From a checkpoint of a small contrastive image-text model.
Data: trained on small charts drawn from random numbers, 8.3 epochs.
Rows from block 7 of the image encoder of a small contrastive image-text model, named by matrix and row number. Rows with one number belong to one neuron. Each number is 128 + 24 x the weight over its row's rms, rounded and kept within 0 to 255. All counts start at 0. Numbers have three digits each.
After each neuron's rows are labels from the 100 images, of 14976, where the neuron reaches its highest value: "top examples" is what is common among them. Only what is clearly more common there than usual is listed. The data: small charts drawn from random numbers. In brackets: how many of the 100, against the usual share in percent.
# fc1: MLP up (encoder.blocks.7.mlp.fc1.weight, 512x128), inputs 0-127
# fc2: MLP down (encoder.blocks.7.mlp.fc2.weight, 128x512, transposed), outputs 0-127

fc1.272:129137139089114165094142123157128099113140168127104114137088128130151144137111120138116133148129081129128141081116172156101130192118157139122137124125173142131115154161137110134150180144144152121085124120113099122113097100167141108124109098146168156144158146148108151125149100152124110164110157126112109164130131130113072123155124085079084147129173103145117137095145119150084121128109
fc2.272:132135126115094139087095097134156157110135158125131113117114142112155109136155107101129063109139097187129147167150149161082128130166143116097129094157112102135121148130106144145150168127119123136127120091095141125086139192136150127142128113091144123138120151150115157172118128162116152118110156081102119101096084140118140145116164137129119139177126093158131134095136120111179114116140
top examples: scatter plot (62 vs 7.1)

fc1.22:113172113182121112143134142123125127143132140129101141163142114207131151133106092122131119148105100131145147137139141144146133149110074126132154123144163102150112107099131121126090128145087144158095091147117067195104147136113144109117117121171155128151126129103126113173112157148162122090105151092139131110105143109116130135161108128123138179081109124117088162130114160152132125119140
fc2.22:145139135157116107137094123100126148135115158163086113074122153148093107159142085129158152138113132143138163083127149140119101138132145139136123142144168123111112146125129129183127127140170109173116119134126093124146101126144142126129122134107147109098158119083160132120090160103131085127169126101138103122154088094170163170133121137151097109118159083144111149107104114110119083186121
top examples: legend (83 vs 30); peak in the middle (53 vs 13.1); scatter plot (32 vs 7.1); kind: line chart (29 vs 7.1)

fc1.374:125100103181142138090107157109110194155138124160157112134131121139097101097105126132208101143140102107125138129117115145124114131122117120147133119122151149143119113140086105105099141136167122121101100163142097130117123080172132133163135110135152124151112127120125125142137112177089159094119083065105133148109111119152160148092063120141137133150138114141122129154164140105124121136116
fc2.374:130116175137131097118150136108125127147143126165185151109118131098112107115140089129091101118143144124068124128129113129096140154141126071148131149136181165103118084135132111125157077167121122157112133129133118128138121122155152118124157146065087137141089158082130160151130174106140110118128133129089138145113140140136089140131103095134118126183141131132164153138092147139129150157102
top examples: one colour (93 vs 53.2); line chart (89 vs 7.1); dip in the middle (32 vs 12.9); trend: rising (30 vs 13)

fc1.424:125147166127118121110137162119130113109133078118125126097118136125115118077095111135111157099108091146138139187177153089110152129125106127129148119151135144126114135144132147141105161133110118149077147189110083110092106102132164105181146118150128139142132105103111138144138117150129103117088139151147134127121182133120148169082110144122125179134141099137081175171135140141145115107135
fc2.424:151123149101163135092127084085131105112138136077093121144133134153134120120160077122143106143135155112133099083096107112123101133170142131098085118106094147162099050128160130159123117132128122090135113163160142109134128139154172122123144096109108087148155104141147178148139134122123133144128133099127110118191106143143134138138145135117164129146163171143151147151149115101148128118124
top examples: legend (87 vs 30); falling (60 vs 12.5)

fc1.4:115175152154160134125090134087128110122130139130124140078131124142130163158152126139094148111095096172129110150121171149126164137151148144143153096115132123087089127077117113110102129175113123086116165184076102208111115148093120149124124122131118120116145102099157121141085113148147123122136132148112136158123101123126119140087111119153138123118132103112108125150127119148148159086143
fc2.4:169112105118176147104129098170104143091157132131125084130121137110084109130148168162170108164109076123119123108124127111100115123126165169094162089146117128127129150138132102140138148072108100138114109145137108148142151080128107131138152147121139134117158113133140093141148143152126099168142114082184129165129067130149150120107138104158107130139146129127125115087129110151096126145154
top examples: legend (62 vs 30); falling (36 vs 12.5); bar chart (26 vs 7)

fc1.494:131144105109137151159167143112123120111166106141149125131141169089145136109117103139111149108148091190137119114104155138163133170135146110108133114149087129122136126152119127103096042102107138125136137144121134147159093145155126140146114110169155095121115142124145156140123139125155143111162174121136166094089123116117098125087144118124125157136145141093090119052122102110118112167138
fc2.494:124126126085119126105098113098154168183170142111107120109125126131151120128139152104137139117152094180130125127148117104162156152119146095097153125095167102108142115103150134116140103073135128117113159125141082126120155148120108111129117155162148150154138128076131120137136140164089132118122140197114148170091115099123166121152153160115086139149122126155099116100101135106158100093144
top examples: scatter plot (86 vs 7.1); dip in the middle (54 vs 12.9)

fc1.27:160121068075135140112126128113125105136155144151150091121132138125129119131098150126130115137130063141136117147094149163159133155128129150102142116089136172160156145143133134130119123107115138067102121089120112073111099131172148117126132122139202111128111148122111107156155142119181111105180138152136169131123178147110127106092128128119088161147138118136112103115134158144107125133135
fc2.27:107154144095107103139136149118158103157112135115100091104164080120143103142129124157131126131154117147111137160124165144160107172145173131156102150138097095085139136120125150121124108146120115147109158134107098111114106134150130095136106135108112133182133113112148144191148094111094129115116161165113101171114159156155146136119119154098104158119095134171151103109129111095162096075126
top examples: scatter plot (90 vs 7.1); rising (32 vs 13)

fc1.384:138147102143134136098119129148164124106130134105117137136098105120114130124141124140165136142130142150153117106143125106145105181160094133144145103106111136128119104160114096210147117132122101134123079090163118099123124143104105089114128132137116104148088137120155030124137122134136158141121139138136146117117146118110163117140135096131105160105122144099143156155136151119164123213094
fc2.384:120164111132118127138175128123148081152123105136140072146120134131098104115110176112144123151113140150094135129121098156128092106141111136151128139121095114110120100136135151126104151147114078166123133173147123117155125163196161122076108089098122126114161137100186152100144158117102097110103126118132149124173146131120126094139138167135144147148122133173118129101105133110078163134113
top examples: legend (68 vs 30); peak in the middle (47 vs 13.1); heat grid (34 vs 7.1); kind: line chart (28 vs 7.1)

fc1.54:204150146141129171128135142084107099127127144118123145112102167109141127123106153112110160091092098161100113136145129151144075154145182126100099112151116126116176146106130114110111127105156103115179126128127129115101131124119115139147080120119160118108109088126145139126124122117109165139117134155185117102130137144114103127140145132179124122075126136133083180119106158122098108151110
fc2.54:095143101131111145128120101114154127148109125123116152129105132162132118123124139144181137128158077155108096117107060180110153143153135163152116150145145140157161082167148126135152161133092075139115114140082131165102150108124114127135132105117160110156143111136111170146157125139142115120129087147147128157164105148108114084149140106108126117101080123142154114079114098124137093157134
top examples: one colour (88 vs 53.2); step chart (68 vs 7.3); peak in the middle (42 vs 13.1)

fc1.189:123112169098190146110124105117094146129151160128131127123137110140120111133131164138156112143115145116114152114134128140123115165148124089109141128111157155114110127105106150095144139132104137155113199141162099157124120157145101178130113095089150120113093167129123173122123075091132064124090124123129087093130137108130103175143114107128106181112138134098149118098123160150126122156123
fc2.189:129117123125081148096152113117101110131131126129121086134126124167132102150091137143181119123067072115116163157112109156103121173120118127156144133180152134125111128131093099177154089130092152118126132151144114122132101169108130159125116148132167195090167131114137115130175134163145109142113174128116123093114147124125111156128152113121151097141099147117102115106140125099100117109132
top examples: scatter plot (49 vs 7.1); radar chart (33 vs 7.3); trend: dip in the middle (32 vs 12.9)